config.toml
train_examples = 78125
gain_aug_db = 6
encoder_kernel_size = 5
text_encoder_norm = "layernorm"
text_encoder_bias = "none"
text_encoder_parallel_block = false
text_encoder_inner_norm = false
residual_init = "none"
max_precond_dim = 512
one_sided = false
epochs = 29.8
Rows from block 2 of the text encoder, named by matrix and row number. Rows with one number belong to one neuron. Each number is 128 + 32 x the weight over its row's rms, rounded and kept within 0 to 255. All counts start at 0. After the name is the row's rms in percent of the matrix's.
# fc1: MLP up (text_encoder.blocks.2.mlp.fc1.weight, 1024x256), inputs 0-255
# fc2: MLP down (text_encoder.blocks.2.mlp.fc2.weight, 256x1024, transposed), outputs 0-255
fc1.833 103 [172 121 128 173 128 128 128 128 194 126 128 128 174  74 106 128 153 175 128 128  74 128 154 128 128 128 128  89  49 128 118 160 128  74 106  87 217 163 128 128  98 212 123 192 128 149  72 128 166 128 128 128  87 128 152 128 128 147 128 105  94  76 152 128 150 128 128 184 157 128  94 128 128 210 128 119 190 147 128 165 106 128 128 191  75  76 128 128 200  90  86 157 205 151 128 128 170 118 106 223 200 182 128 165 128 128 182 128 128 186  72 190 169  83 128 128 190 128 128 128  70 147 116  91 128 109 165 128 160  86 128 102 128 128 128 128 158 189 128 191 109 128 147 128 166 128 128 128 128 128  97 128 161  64 128  96  90  68 128 128 128 128 114 176 104 166 128 136  95 153 128 128 116  37 176  71 128 110 128 128  98 128 128 114 211 128 128 103 128  90 140 157 165 159 128 128 128 100 128 128  60 160 159  98 128 173 152 128 128  71 128 128 111 128 128 128 178  97 128 128  91 111 117 128  82 128 128 101 128  99 102 128 128 128  76 128 149 173 106 128 128  73  82 174  99 128 125 128 128 102 128  80 145 128 128 128]
fc2.833 118 [201 128 228 128 146 128 128 128 101  50 128 128 120 170 128 177  92 120 163 159 163 128 128 128 164  82 128 111 123  99 163 172 128  84 128 128 128 128 128 128 167 168 128 101 128 179  84 128 163 186 106  78 128 128 128 128 182 128 153  90 187 119 128 108 128  79 107 162  80 128 128 187 128  85 128 128 128 109 128  73 179 128  91  69 148 156 128 106 128 128 128  72 114 128 174  82 128 128 128  96 128 157 128 128  82 128 106 128 170 159  95 128 128 128 137 128 128 192 140 114  96 128 147 179 208  71 152 155 156 157 128  75 100 112 128 152 155 128  84 112 100 102 128  56 128 128 128 111  93 128  89 128 153 103  96  86 128 128 128 176 128  82 169 128 165 128 128 151 128 160 172 128  79 128 255 128 152  91 128  99 104  91 128  76 174 151 117 198 128 147 128  95 183  62 128 128 149 225  97 128 170 128  98 128 128 128 107 103 128 192 128 106 160  67 128  89 128 176 128 103 128 128 128 128 196 100 119 128  92 111 161 128 185  72 156 128 128  67 128  83 128  84 162 128 163 128 178 128  92 177 128 128 128 157 128 128]
fc1.834 099 [128 176 110 190 128 128 128 128 128 174 128 142 128 107 100 180 103 128 128 128  84 128 153 128 128 128 182 128 128 140 128 133 128 128 128 100  90  92 204 143 128 128 105 101 128 137  65 105 166  57 128 128 112 128 188  76 144 163  46 128 128  53  59 128 128 136 128  82 128 128 128 146 128 128 128 128 150 128 128 128 174 112 128  81  60 128  90 194 201 128 183 157 111 128  88 128 128 128 128 128 128 182 123 128  56 189 175 182 208 166 128 128 128  87 128 158  96 111  80 173  92 148 128 128  87 128 128 128 128 128 128 128 128 162 128 128 195 128 188 167  70 128 128  80 128  53 128  79 128 128  60  75 128  71 188 189 128 128 186  86 128 128 128 128 128 128 128 170 171 184  93 208 128 190 128 128 128 128 119 128 128 108 115  82 147 128 128 162 102 128 128 128 169 191  72 128 145 128 169 116 128  97 197  71 128 128 128 128  80 196 128 109 151 128 135 191 128 128 128 128 123 128 128 185 179 122 128 128 127 128 107  71 128 128  93 197 194 141 128 181 131 128 175 128  92 145 158 155 128 128 128 113 128 128 128 128]
fc2.834 090 [128 128  61 152 195 163 106 128 194 128 128 128 192 177 128 128 128  49 106 128  48 168 104 128 128 103 128 128 105 128 128 128 128 158 128 128 128 128 128 128  45  98  92 128 174 128 128 128 117 128 165 128 128 128 128 128  99 128 128 179 128 184 128 128 128 128 187  74 117 102 128 132  78  94 128  86 128 128 178  56 128 142 170 111 191  61 212  63 128 180 196  70 128 216 191 128 128 128 128  86 128  88 128 128 128 128 168 128 111  95  60 171 128 128 184 128 128  86 128 128 128  52  82 128  86  88 165 128 128 108 128  75 181 128 128 128 128 128 165 103 191 128 128 155 128 128 128 172 128 128 128 128 137  49 128 128 128 128 128 128 158 128 128 128 128 128 128  94 128 128  71 128 128 128 174 162 128 128 242  89 128 179 128 128 128 128 128 128 165 128  21 140 128 128 128 128 128 169 128 205 128 128 128 153 128 172 180 128 136 128 128  76 128 128  96 128 144  97 101 128  55 128  88 128 128 213 128 128 158 122 128  65 128 128 128  91 128 128 161 128 128  85 112 144 128 128 128 128 128  78 128 106 128 128 128  69]
fc1.835 103 [ 86 128  66 116 128 100 128 128  93 184 128 128 112 128 114 128 110 106  83 128 186 118 128  87  85 154 128 128 107  57  62 128 128  72 154 187 128 173 171 128 128 141 128  93 128 128 128 176 105 128 156 128 128 134  91 189 128 128 185 131 128  80 128 113 128 128  93  75 128 178 128 128  84 128 128 128 160 149  99 128 128 128 128 128 166  73 128 128 107 163  76 128  92 128 180 128  90 172 128 102  62 105 128 166 128 128 128 151  68  90 128 128 128 128  96 128 173 144  70 151 128 128  98 128 128  85 149 208 128 128 198  37 127  83  77 104 128  77 128 128 128 168 128 129 128 188  61 128 180  49 128 128 128  43 139 128  95 167 164 128 128  85 128 175 128 108 128 128 128 128  96 158 128 128 128 102 128 153 128 128 128 128  53 128 162 123 128 155 128 173 128  98 128 160 128 128 201 188 128 189  46 128 128 128 128 108 146 128 148 128 176 128 128 128 128 128 128 128 128 117 163  55 128 128 128  86 117 128 168 186 176 188 128 128  97 240 186 161 128 161 128 179 177 128 128  86 128 213 169 128 128 128 116 128 128 128]
fc2.835 106 [159 128  88 128  94 128 145 140 161 128 128 128 128 128 128 112 203 106 115 128 128 128 128 174 128 128 169 176 173 160 128 128 128 184 128 121  98  72  95 117 128 128 169 221 108 174 128  85  84 112 110 171 128 128 191 165  99 128 151  71 128 177 128 207 180 128 180  98 128  87 128 128 128 128 178 165 128 135  92 128 136 128 128 128  59 243  89 128 157  71 128 171 128 116 128 128  57  89 128 128 199 155 128 128 128 100 128 177 168 204 128  88 104  91 128 128 104 137 128 148 128 145  97 128  98 143 176  74  62 128  67 128 106 163 128 128 169 128 128 128  85 128 157 128 182 128 139 155 100  66 155 128 170 128 128 170 128 128 158  26  94 128 128 102 128 166  77 128 172  97 128 128 128  80 128 161 128 167 128  86 128 128 128 100 142 175 128 128 128 128 159 128  91 128 128 148 128 128  85 128 157 151 128  44  83 128 128 128 108 116 154 158 128 128 128  72 128  64 128 168  82 153 128 128  93 128 128 189 128 181  92 128  90 100 169 128 173 133 128 128 128 128  95 128 171 171  73  40 100  85 128 162 128 158 128 128]
fc1.836 108 [ 88  65 162 128 152 128 128 128 128  66 128 128 116 178 170  77 128 206 128 164  95 128 128 128 128 108 128  90 126 128  82 142  63 161 144  80 171 128 128 167  75  94 172 128 128 128  74 102  62 111 128 128 149 191 128 128 116 128 128 128 128 128 128 128 144  40 128 128 128 128  86 104 106 128 128 137 128 128 128  59 128 159 128 119  58 128  77 147  79  96 162 128 148 180 153 150 128 128 128  47 226 128  89 128  97 152 139 184  55 128 112 128 128 128 128 151  62  78 167 128 128 150 128 143 120  83 167 139 128  28 128 128 128 171 128 105 175 128 128 155  83 128 128 128 128 158 116 128 160  81 128 128  51 128 128 104 128 162  59 128 161  79 128 128 128 151 128 128 128  51  63 101 120 171  90 128 182 158 102 128 161 167  76 128  89 170 128 128 128 161 128 128 128 128 120 128 106 128  97 103 128 158  71 196  89 187 128 128 128 128  80 128 132 128 128  88 178 128 128 128 135 168 128 128 121  95 128 107 128  76 182 128  61 128 146  70 206 128  81 128 128 128 128 128 128 128 128 128 128  69 212 169 128 128 128 128]
fc2.836 107 [128 210 128  73 112 128 125  62  91 128 208 137 128  99 128 128  82 128 128 128 187 128 128 128 172 128  97 128 104  99 128  86 117 128 177 128 112 128 128 148 146 158 128 222 203 128 143 128 185 128 128 128  84 128 168 128  67 128 144 128 128 128 162 128  75 133 128 128 128 128 156 168 128 159 128 128 243 127 128 100 128 113 159  96 128 128 128 155 154 128  72 111  79 128 128  80 128 169 128 178 128 110 128 128 186 185 144 167 115 128 128 151 201 128 128 128  90 128  53 128 113  88  87 128  68 128 169 128  84 111 128 128 128 128 106 164  93  94 183 128 128 246 128 128 172 128  89 159 128  90 171 128 128 108 155 128 128 164 174 174 128 170 128 169 128 156 150 147 128 128 128  87 188 150 128  98 128 128 128 128  90 128 170 128 154 128 128 128 128 200  73  74 190 151 128 128 128 175 128 128 159 128 128  71  91 111 168 128  90 189 128 128 128 178 128 128  93 128 149 128 128 155 128 128 166  49 172  73  96 159  96 128  68 128  91  37 128  82 128  67 159 128 128  94 128 158 128 156 128 128 128 128  80 128 128 127]
fc1.837 097 [ 89 153 204 190 128 128 128  61 128  75 107 128  75 152 128 128 128  99 180 128 128 128  94  90 128  94  90 128 161 128 156 130 128 115 154  47 128 158 128 128  54 128 128 128 166 130 107 128 126  80 128 128 128  96 155  86  90  97  57 128 128 128 128 128 128 153 128 128  98  99 128 150 128 128 113 128 128  57 128 128 126 128 128 128 180 128 128 128  55 147 128 126 128  29 145 128 128 128 197  87 139 107  65 128  94 128 171 128  80 128  85 159 155 128 128 128 149  47 107 139 122 170 113 110 134 168  93 128 128 181 128 128 128  82  76 128 128  96 178 128 128  11 128 128 128 128 128  93  57 188  57 203  85 142 154  96 128 198  86 128 128 128 128  84 128 128 128  98 173 128 128 128 106 128  78 128  58 128  97 128 104 128 230 128 128 128 128 151 128 109 128 128  64  44 148 128 153  63 128 196 128 128 128 144 128  97 128 128 128 128 128 113 157  68 128 128 112 128 162 128 185 172  59 128 128 128 155 128 128 128 128 128 100 163  97 128  79 187 128 128 156 128 128 128  62 108 128 128 128 135 128 104  84 128 182 128]
fc2.837 103 [128 128 176  86 128 128 128 128 108 139 128 128 157  83  92 128 111 128 128 197 128  67 191  65 145 128  91 207  91 128 128 128  97 140 128 151 128 128 128 168  90 128  75 202 128  93 230 128 128 174 159 172 128 128 128 128  50 139 128 128 128 128 107 145 128 128 151 128 146  97  51  94 128 128 143 128 128  95  71  99 128 128 128 157  65 128 128 128 128 128  94 169 128 177 128 128  59 112 128 107 128 182 167 101 128 181 128  80 128 137 128 128 186 105  90 128 128  81  52  58 128 204 234 145  78 108 128 175  72 128 128 186  91 128 106 142 128 142  72  98  71 128  80  86 119 128 128 128 128 118 128 128 128 128 128 128 105 128  83  78 174 128 178  74 107 128 112 128 128 128  41 143 128 121 144 128 128 128 128 110 128 128 165 128 128  83 128  99 128 128 157 128 128 157 128 128 128 128 128  86 183 128  77 124 128 128 128 128 128 128 128 128 159 199  95 179 128 128  80  62  89 128 169 159 128 128 128  82  90 128 128 172 215 128 128  97 128  76 128 138 172 128 128 128  64 128 128  83  79 128  81 145 157 178 128 100]
fc1.838 101 [104 128 154 100 128 168 128 128  90  79 155 162 128 128 128 113 128 163 197  66 128 165 128 128  63 197 103  81 158 128 123  53 128 121 128 128  99 128 181 112 177 128 128 128  81 136 128 128 128 128  83 171 128 128 128 180  66 128 103 128 142 204 128 176 111 128 174 141 103 128 101 128 128 128  70 128 128 128 138 127  93 128 128 158  92 119  80 104 135 128 128 128 197 128 128 152  82  89 128 128  74 128 128 128 185 128 128  81 151 128 105 128 128 157 176 128 114  72 128 128 128 149  99 128 128 174 154 128 165 238 128  86  67 184 128 128 182 128 153 185 151 128 181 128 150 128  85 128 194  63 128  70 160  98 128 128 128 149 152 128 156 128 128 128 128 128 178 128 130  79 172 161  68 128 128 128 148 182 128 128 128 128  77 102 128  85 165 128 128 128  81 128 167 107  83 128 124 128  63  54 128 200 128  75 128 150 128 128 139 128 116 104 182 148 128 159 128 128  45 128 128  88  78 194 128 128 191 128 128 138 128 110  87 128 128 128 128  63  70  71  74 128 128 106 128  43  87 128 128 128  97 143  52 128 128 128]
fc2.838 111 [174  73 105 128 128 128  73 144 128  75 160 128 128 128 128 128 128 128  91 121  70  92  67 144 103 128 155 115 104  90  98 128 157  63 128 159 232 107 128 128 163 128  60 128 128  81 170 128  77 151 160  90 191 159  71 128 173 128 156 104 128 157 128  88 128 105 181 128 178  83 155  75  95 164 160 128 128 128 128 128 128 162 128  78 128 218 114 168  52 128 128 103 128 128  66  69 128 128 128 128 182 128 112 128 104 128 128 128 128 116 159 174 177 128 128 128 128 152 167 128 172  85 128  96  83 153 128 128 143  65 188 128 128 128 128 170  88 128 128 116  81 227 128 158 188 128 128  66 173 142 128 144 128 167 128 128 146  96 128 165 185 139  89 128 128 128 131  97 154 178  74 128  99 120 128 158 128 162 128 128 128 156  87 202 128 190 128  90 170 128 128 128  92 128 128 128 192 159 128 177  83  88 144 128 128 128 128 128  61 108 209 128 128 128 125 128 128 105 140 128 128 128 128 174 128  89  97 179 128  91 128 128 128 152  61 128 162  94 128 128  93 128 128 128 128 128 128 157  67 128 174 171 186 128 195 152]
fc1.839 131 [128 198 128 155 128 128 128 128 185 128 198 118 110 128  84 178 152 184  38 128 128 128 128 116 128 128  89  82  94 163 128 166  85 157 128  83 128 128  58 128  93 128 128 128  30  88 128 109 128 160 155 128 180 168 102 178 128 168 128 155  95  94 147 155 128  90 128 128 128 128 104 128 128 214 128  99 128 111 128  90 184 128 164 137 128 108  86 166 107 128 169 124 168  69  77 128 145  99 114  77 128 128 128 128 108 115 128  83 128 128  76 146 128  98 148 128 210 175 104 162  70 142 128 163 128 148 128 128 148 128 200 128 128 128  72 128  90  99 128  68  97 194 128  90 128 164 118  87  24 128 128 128 109  17 128 128 128  99 169 128 128  87 149  60 104 141 200  89  78 128 128 108 128 128 128 156 128 128 144 128 146 128  71 128 175 128 128 128  92 128 128 100 128 128 158 128 149 194 128 158  93 128 164 149 128 128  78 175  97 128 128 128  99 128 128 148 116 128 169 128 128 128  61  87 128  86 105 128 168 182  97 115 184 128  98 128  98 128  73 128 128 166 128 111 102  89 169 154 130 106 181 114 128 167 163 147]
fc2.839 113 [128 128 128 171  74 108 148 102 206 128 158 189 152 128 107 157 158 128 128  88 128  50  67 152 128 128 181 128 122 128 128 151  28 128 101  51 128 139 128 128  70 128  62 103  77  58 128 156 145 166 128 114 128 158 171 153 128 128 164 110 139 128 177 128 159 128 177 128 149 128 128 128 128 172 128 185 157 110 158 128 188  97 128 156 138 115  99 128 191 178 128 128 177 168 128 149 128  98 165 128 128  76 152 165  93 128 128 128 128 128 128 128 156 128 155 165 170 197 128 159  86 128 128 128 154  76 128 133 128 128 128 128 128 128  97 128 161 149 151  95 128 128 128 128 128 164 146 128  89 169 128 150 128 110 128 128 128  67 146 111 128 110 159 128  93 170 128 128 128 128 151  94  68  92 156 128 162  60 128 159 128 102 161  84 128 128 165 128  95 109  89 206 128 128 128 152 158 128 128 128 153  89 128 102 128 136 128 218 105  95 186 128  99  94 128 105 128 180 128  40  62 157  60 128 171 107  27  59 160 128 128 128 128  89 128 128 145 204  69 128 144  78 128 128  87 115 128  69 128 146 128  65 128 128 189 128]
fc1.840 090 [168 107 128  90 185 128 183 180 128 105 128 118 128  88 146 128  75 138 155 128 196 128 128 128 177 146 128 107 128  90  87 191  90 128 198 166 128 128 128 125  76 128 128 101 149 194 128 128  84  62  87 135 128 178  98 165 174 128  67  89 179 128  87  86 128 128 128 128  61  71 190  77  60 154 128 194 128 128 128 164 128 128 128  55  93  94 164 187  79  92 128 128 113  94 187 128 225 128 128  80 149 169 128 197 128 169 128 128  79 134 128 128 128 178 128 128 120 128  64 128 145 128 143 128 128 128 164 182 128 128 211 101 128 118 128 128 148 116 128 128  69 128 128 128 128 154 128  93 178 128 155 128  99 128 128 102 169 128 152 128 128 128 128 128 128 128  52 128 167 128 116 128 128 128 105  87 128 128 168 151 128 128 128 128 128 128 128 128 128 128 128 166 149  99 110 128 110 128  37 128 128  92  82 149 101 128 154 204 136 128 128 149 128 128 105  77 153 101 141 128 128 128 128 153 145  76 207 128 128  98 182 128  65 128 128 128 128  64 128 128 128 144 195 181 160 128  75 128 128  91 214 128 128  82 128  78]
fc2.840 100 [174 145 128 211  90 128 160  68 185  96 128 189 128 123 128 128 128 128 128  96 167 180 118 128 159  36 128 172 128 128 128  79 166 196 196 113 128 128 156 128 150 128 128 157 128  59 107 128 171 128 128 128 100 128 128 128  86 128 128 131 128 128  41 106 128 187 102 128 140 128 148  67 128 128 194 167 128 128 128 177  74  93 104 128 128 128 166 156 128 156  97  72 128 104 128  98 128 167 128 223 128 128 128 128 143 128 179  72 192 100 128 128 128 170 180 111 128  91 155 128 128  93  76 128  90 148  80 128 128 105 128  71 191 177 128  85 168 127 185 155 128 128  98 128 128 180 128 128 176 128 201 153 172 128 161 200  71  74 128 128  82 128 153 128 128 168  90 128 128 128 173 146 128 105 215 128  90 128 148 114 128 128  80 128 128 178  87 177 128 128 175 153 128 128 128 128  84 174 128 128 128 205 152 128 128 128 128 128 128 158  57 128 128 128 128 128 205 128 108 107 161 128 128  99 128  90 128 101 128 128 122 128 128 128 128  51 128 198 108 128  93 116 128 152 128 128 128 128 128 166 116 171 128 128  61 128]
fc1.841 103 [173 187 128 128 101 128 153 128 128 128 166 124 128 104 105 128 128 173  86 128 192 128 128 128 145 176 128 107 128  95 159 129 162 128 128  79 102 128 128 199 128 128 128  81  50 128 128  70 128 128 128 128 128 167 128 128 102 128 128 128  78 128 207 150 170 128  94 128 128 128 128  67 190 204 128 138 128 159 128 128 128 128 177  91 171  64 128 128 105 174  98 128 128  51 105 128 128 134 160  38 113 128 131 106 128 106 191 128 121  79 128 128 128 128  65 128 181 171 128 128 128 222 128 158 169  89 128 128 168 154 179 114 167 128 128 128 179 155 128 128 107 128 101 128 190  79 128  78  75 145 154 128 128 111 163 128 116 136 128 128  68 128 128 128  60 218 213 128  82  89 178 117  88  76 128 120 128 128 116  81 139 128 128 128 128 128 147 128 128 128 128 128 128 128 197 103  87 175 128 128 128 128 175 169 128 128  96  82 130 212 128 128 128 128 173 201  65 159 128 128 128 143 173 205 128  76 128 151  92 150 128 128 171 128 128 117 128 148 128 102 128 209 128 128 128 128 128 128 128  81  90 178 128  88  97  80]
fc2.841 113 [128 166 164 147 147 128 128 128  75 147 141 128 128 113 128 128 128 162 155 128 128 128 138 128 102 128  54 128 128 128 159 187 128 128 128  68 128 147 128 128 128 147 103 174 150 128 128 128 128  94 128 145 166 102 128 173 128 128 128 210  65 128 128 108 171 128 185 128  59 172  89 167  89 142  92 105 174 128 177  94 157 128 128 176 170 112 128 128 171 175 143 128 128 182 174 128 128 128 128 203  79 158 128 128  78 102 128 128  95 128 128 173 102 188 169 128  46 128  44 165 103  59 128 128 157  32  39 128 133 186 155 128 128  85 128 128  99 128 128 122 193  67 128 157  64 103 128 128 128 162 128 128 174 128 161 162 177 213 147 128 116 128 128 128 128 176 128 128  99 128 157 102 128 112 128 128 140  41  89 112 181 128 128  77 143 194 128 128 128 128  54 128 128 128 128 137 128 128 154 164 149 128  97 128 163 128 128 211 116 128 174 128  71 128 128 105 128 156 128 128  81 128 128  78 168 128  66  47 128 159 128 161 128 101 162 128 100 162  87 172 128 128 128 128 146 128 128 128 128 149 128 174 105  86  99 189]
fc1.842 105 [158  84 128 128 141 128 129 128 128 128 128 154 128 128 129 169  83 128 128 128 128  92 128 209  86  94  80  48 128 172 201 128 128  72 158 106 172 128 102 128 187 128 128 128 128 128 128 164  89 128 114  95 128 128 118  86 128  95 128 128  95 128 115 128 128 161 128 146 128 128 128 128 134 128 128  88 128 128 128 128 128 128 128 177 148 119 103  18 128 128 128  74 128 128 161 128 193 180  54 176 133 128 128 128  87 165  72 128 128 128 128 128  66 157  66 128  92 212 135 128 128 152 128 128 176  92 128  86 128 128 180  65 128 103 144 128 128 128 128 255 128 128 128 128 128 179 190 128 128 128 160 128 196  73 128 128 101 128 204 133 128  90 128 122 128 128 128 114  80 128 128 128 128 128 187 128 128 128 128 103 149 128  61 128  75 154 124 128  13 154 106  85 128 128 128 128  87 144 128 114 115 228 128 128 128 128 128 103 168 128 140 139 128 187 191 180 173 111 128 128 128 128 128 171 128 128 128  84 128  97 128 128 169 130 128 128 200 128 128 128 115 128  55 235 128  74  72 153 128 128 128 153 155 147 128 128]
fc2.842 114 [ 96  94 128 178 128 128 128 188 150 128  65 176 128 203 165 128 176 128 157 128 161  80 142  73 128 128 128 139  74  90 171 183 158 109  83 176 128 128 212 100 105 128 100 128 138 128 128 128  73 128 149  84 128  79 159 128 128 128 128 110  97 168 128 165 118 128 128 159 150  44  91 150 128 128 174 165  75  98 154  98 128 150 100 191 128 136 128  99 128 151 128 157 128 140 118 128  94 107  94 107 128 152 128 128 128  72 128  92 128 128  77  89 162  86 128 128 167 128 166 128 174 128 128 128  82 181  70 128 171 128 128 170 128 165 103 160  98 157 189 128 128 128 172 128 128  72  86  72 128  84  79 128 142  49 139 172 165  60 108 128  87 169  78 157 128 128 128 128 128 107 168 189 140 128 128 156  82 128 128 147  80 128 153 105 128  99 105 128 128 117 128 164 149 128  91 128 103  95  71 169 128 128 128  99  83  79 178 152 144 216  94  72 164 128  90 166 128 128 149 170 128 163 145 128 128 194 128 162 128 128 128 171 141  76 187 128 128  76 128 128 123 128 128 182 128 128 128 128 128 102  59  72 128 211 128 180]
fc1.843 103 [137 172 128 128 161 128 209 200 167 128 128 104 128 105  57 160 143 179  70 128 194 128  79 128 128 128  78 174  81 128 128 160 127 128  80 128 150 128 128 128 128 128 128  87 128 128  50  93 152 128 115 169 128 217  73 128 159  95 125 128 128 128  95 128 178 128 128 128 154 128 128 166 163 128 128 128 128 128 128 128  95 128  87 128 128  61 128  88 128 174 128 113  43 128 128 128 128 181  98 131  87 149 154 160  98 123 128 101 128  49 166 128 126 128 128 174 163 152  34 135 128 151 128 156 162 101 128 158 181 128 128 117 128 105 128 128 128 185 128 128 128 128 128 128  66 144 128 128 128 128 190 128 128 128 128 128 178 128 106 128  72 153  81 133 128  91 128 106 128 114 206  85  80 128  65 128  79 128  21 155 157 113 185 128  96 103 128 128 128 161 128 159 128 109 181 115 128  95 128  78 128 191  84 192 109 128  99 171 128  91 128 128 128 154 163 128 128  81 128 183 128 128 128  94 114 128 183 128 139 128  73  67 128 128  71 207 128 174 128 150 128 200  93 128 123 146 128 143  82 128 128 102 157 190  72 128]
fc2.843 114 [ 88 115 128 128 128 128 128  36 171 209 128 189 183  92  98  72 128 147 156 128 128 158 128 102 128 143 128 128 173 128 152 128 128 128 128  99 128 186 128 128 128 142 128 128 128  74 163 128 126 128 128 181 170  92  70 128 169 161 128 140 128 183  99 124 162 128 128 128 161 166 128 128  94 128 164 150 146  80 128 128 128  91 112 128 168  66  96 166 165 166  97 165 128 128 128 185 128 128 128 172 154 128 128 165 128 112 163 128 128  82  85  56 128 128  84 172 128 128 128 156 151 128 177 128  94  84  83 180 128 161  91 165  75 128 121 128 128 128 128 128 147 128 180 181  91  59 189 229 227 128 101  90 158 180 157  89 181 159 109 177 128 128 105 128 128 128 165 135 128 128 106 128 128 108 106 103 128 128 128 128 128 171 128 128 174 136 128 164 128 128  97 128 128 181  59 128 151 128 111  83 128  92 128 128  88  85 107 104 111 128 165 128 128 109 128 128 128 179 139 198 128  68 128 142 145 128  48 137 128 161 112 162  87 192 109  41 128 138 128  87 128 128 128 128 177  82 128 128 201 128  80  84 148 128  48 174]
fc1.844 096 [148 128 128  77 128 128 162 128 128  83  96  76 128 128 128  91 128  97 128  82 183 151 128 183 128 128 128 128 175 146 128 156 131  40 128 104 211  92 128 128 128 128 128 112 155 128 128 128 161 128 128 128 128 128 128 128  40  89 114 128 128 128 128 132 128  36 128 128 128 128 128 128  92 128 196 128 128 128 138 128 128 156  59 128 128 145 128 128 128 128 128 157 128 128 128 156 153 153 128 145 128 177  60 128  69 128 128 188 158 102 118 173 128 123  91 168  32 108 109 210 113 128 128  22 128  77 128 154 128 155 182 128 128 128 151 128 128 128 128  46 128 128 128 128 131 128 163 128 128  85  58 128 128 128 186  59 231 128 192 128 112 128 148 128 128 160  75  74 128 180 169  98 128 187 128 128  59 203  78 128 128 173 128 128 128 136 128 128 152 165 128 107 128  98 104 149 128 128 128  76 147 128 128  57 128 170 178  65 128 185 128 128 128 128 132  95 175  88 128 187 172 128 128 128 128 114 128 126 128 128 182  55 174 128 128 128 155 128 128 129  66 186 128  88 123 128 128 151 157 128  73 179 128 128 128 128]
fc2.844 082 [128 128  71 129 128 128 100 128 189 128 183 199 156 189 128 108 128 128 128 213 128 111 128 103 128 128 128 171  61  89 128 128  97 128 165 154 128 128 128 128  89 128 128 128 158 128 128 151  93  78 128 174 128 129 128 128 182 128 128 169  98 158 128 128  83 128 128 128 128 128 178 215  85 128 128 196 128 128 103 128 128 128  64 195 128 202 172  80 169 128 166 128 143  69 128  58 154  96 128 128 128 128 128 128 137 128 155 128 155 166 140  84 128  85 128 128 128  74 128 128 128 128  75 128 128 128 165  65 180 101  99 128 128 192  96 128 170 128 171 128  65 128 128 128 128 153 182 128 128 128 128 128 172  78 128 144 128  99  69 128 151 128 128 128 128 128 128  86 160  70 102 128 165 128 128 128 134 128 199 145 128 128 128 128 128  88 135  78  98 200 128 128 128 128 169  82 128  74 128 148 114  56 128 199 128 128 183 191 175 128 128 128  88 128 168 151  67  80 130 128  81 161 171 158 128 202 128 128 128 128  85 128  39 128 176 128 175  96 128 128  81 128 128 218 128 128 128  91 128 128 128 128  32 128 128 133]
fc1.845 115 [179 128  89  55 128  75 167 128 118 128 137 128  98 128  77 157 128 152  55 128 128 128 128 128 128 128 128 177  90 128  86 180 128 128 165 128  83 157 128  88  86 128 149 128 128 128 135 159 128  83 128  90 179 127 128 128 128 168 128 128 147 120 128  61 128 203 128 128 128 166 172 194  94 128  80 128 128 170  68  91 128 128 187  93 128 156 128 128  99 128 128 114  88  53 128  93 128 128 172 110  90 110 103 128  94 124 165 157 128 128 128 128  44  41 135 128 117 157  90 198 194 194 128 128 163 141 185 128 128 128 255 128 128 169 128 157 128 113  74  61 169  52  93 128  98 128  96 146 208  68 128 129 128 101 128 128 106 194 128 128 128 165 128 112 126  84 117 119 128 128  84 163  92  71 156  98 128 128 128 128 128  72 128  80 128 121 128  96 128 128 128  76 128 128 128  98  82 177 128 128 128 102 128 128 114 154 105 128 128 114 104 101 116 191 107 102 138 128 128  86 128  93 128  83  90 101 123  91 128 128 219 155 128 128 165 181 128 128 128 128 128 128 168 128  93 128 174 128  90 128 134 169 128 128 180 128]
fc2.845 089 [128 128 128 128 128 183 128 128 128 128  51 104 128 128 128 109 128 128 128  92  58 128 128 128 128 187 128  68 128 225  97 128 128 193 128 128 128 128 166 128 128  95 100 202 128 159  56 181 128 128 164 104 128 148 151 148 128 128 128 128  90 201  89 154 128 181  71 128 128  68 128  56 128 128 170  59 105 128 206 128 147 128 128 128 128 128 128 188 145 128 128  90 226 113  99 159 128 128 128 104 128 128 128 128 171 182 185 128 128 128 128 173 150 128 128 128 128 128 222 128 128 128  66 128  89 150 167 128 128 128  74 128  74 128 128 128  58 128 128 193 128 128 128 128 128 128 128 229 128  49 155  78 128 201 128 128 169 128 128  71  88 162  88 141 175 128 113 166 137 128  98 172 128 136  95 117  98 152  95 128 128 128 128 128 128 128 128 128 128 128 128 128 141  79  91 128 128  79 128 128 128 127 128 100 128 128 128 128 184 128 128 128 170  66 128 128 105  78 112 140  88 131 128 128 128 175 128 128 147 128  84 128  63  67  98 190  88 137 128 150 162 166 188 128 175 178  56 100 168 128  83 158 128 128 128 128]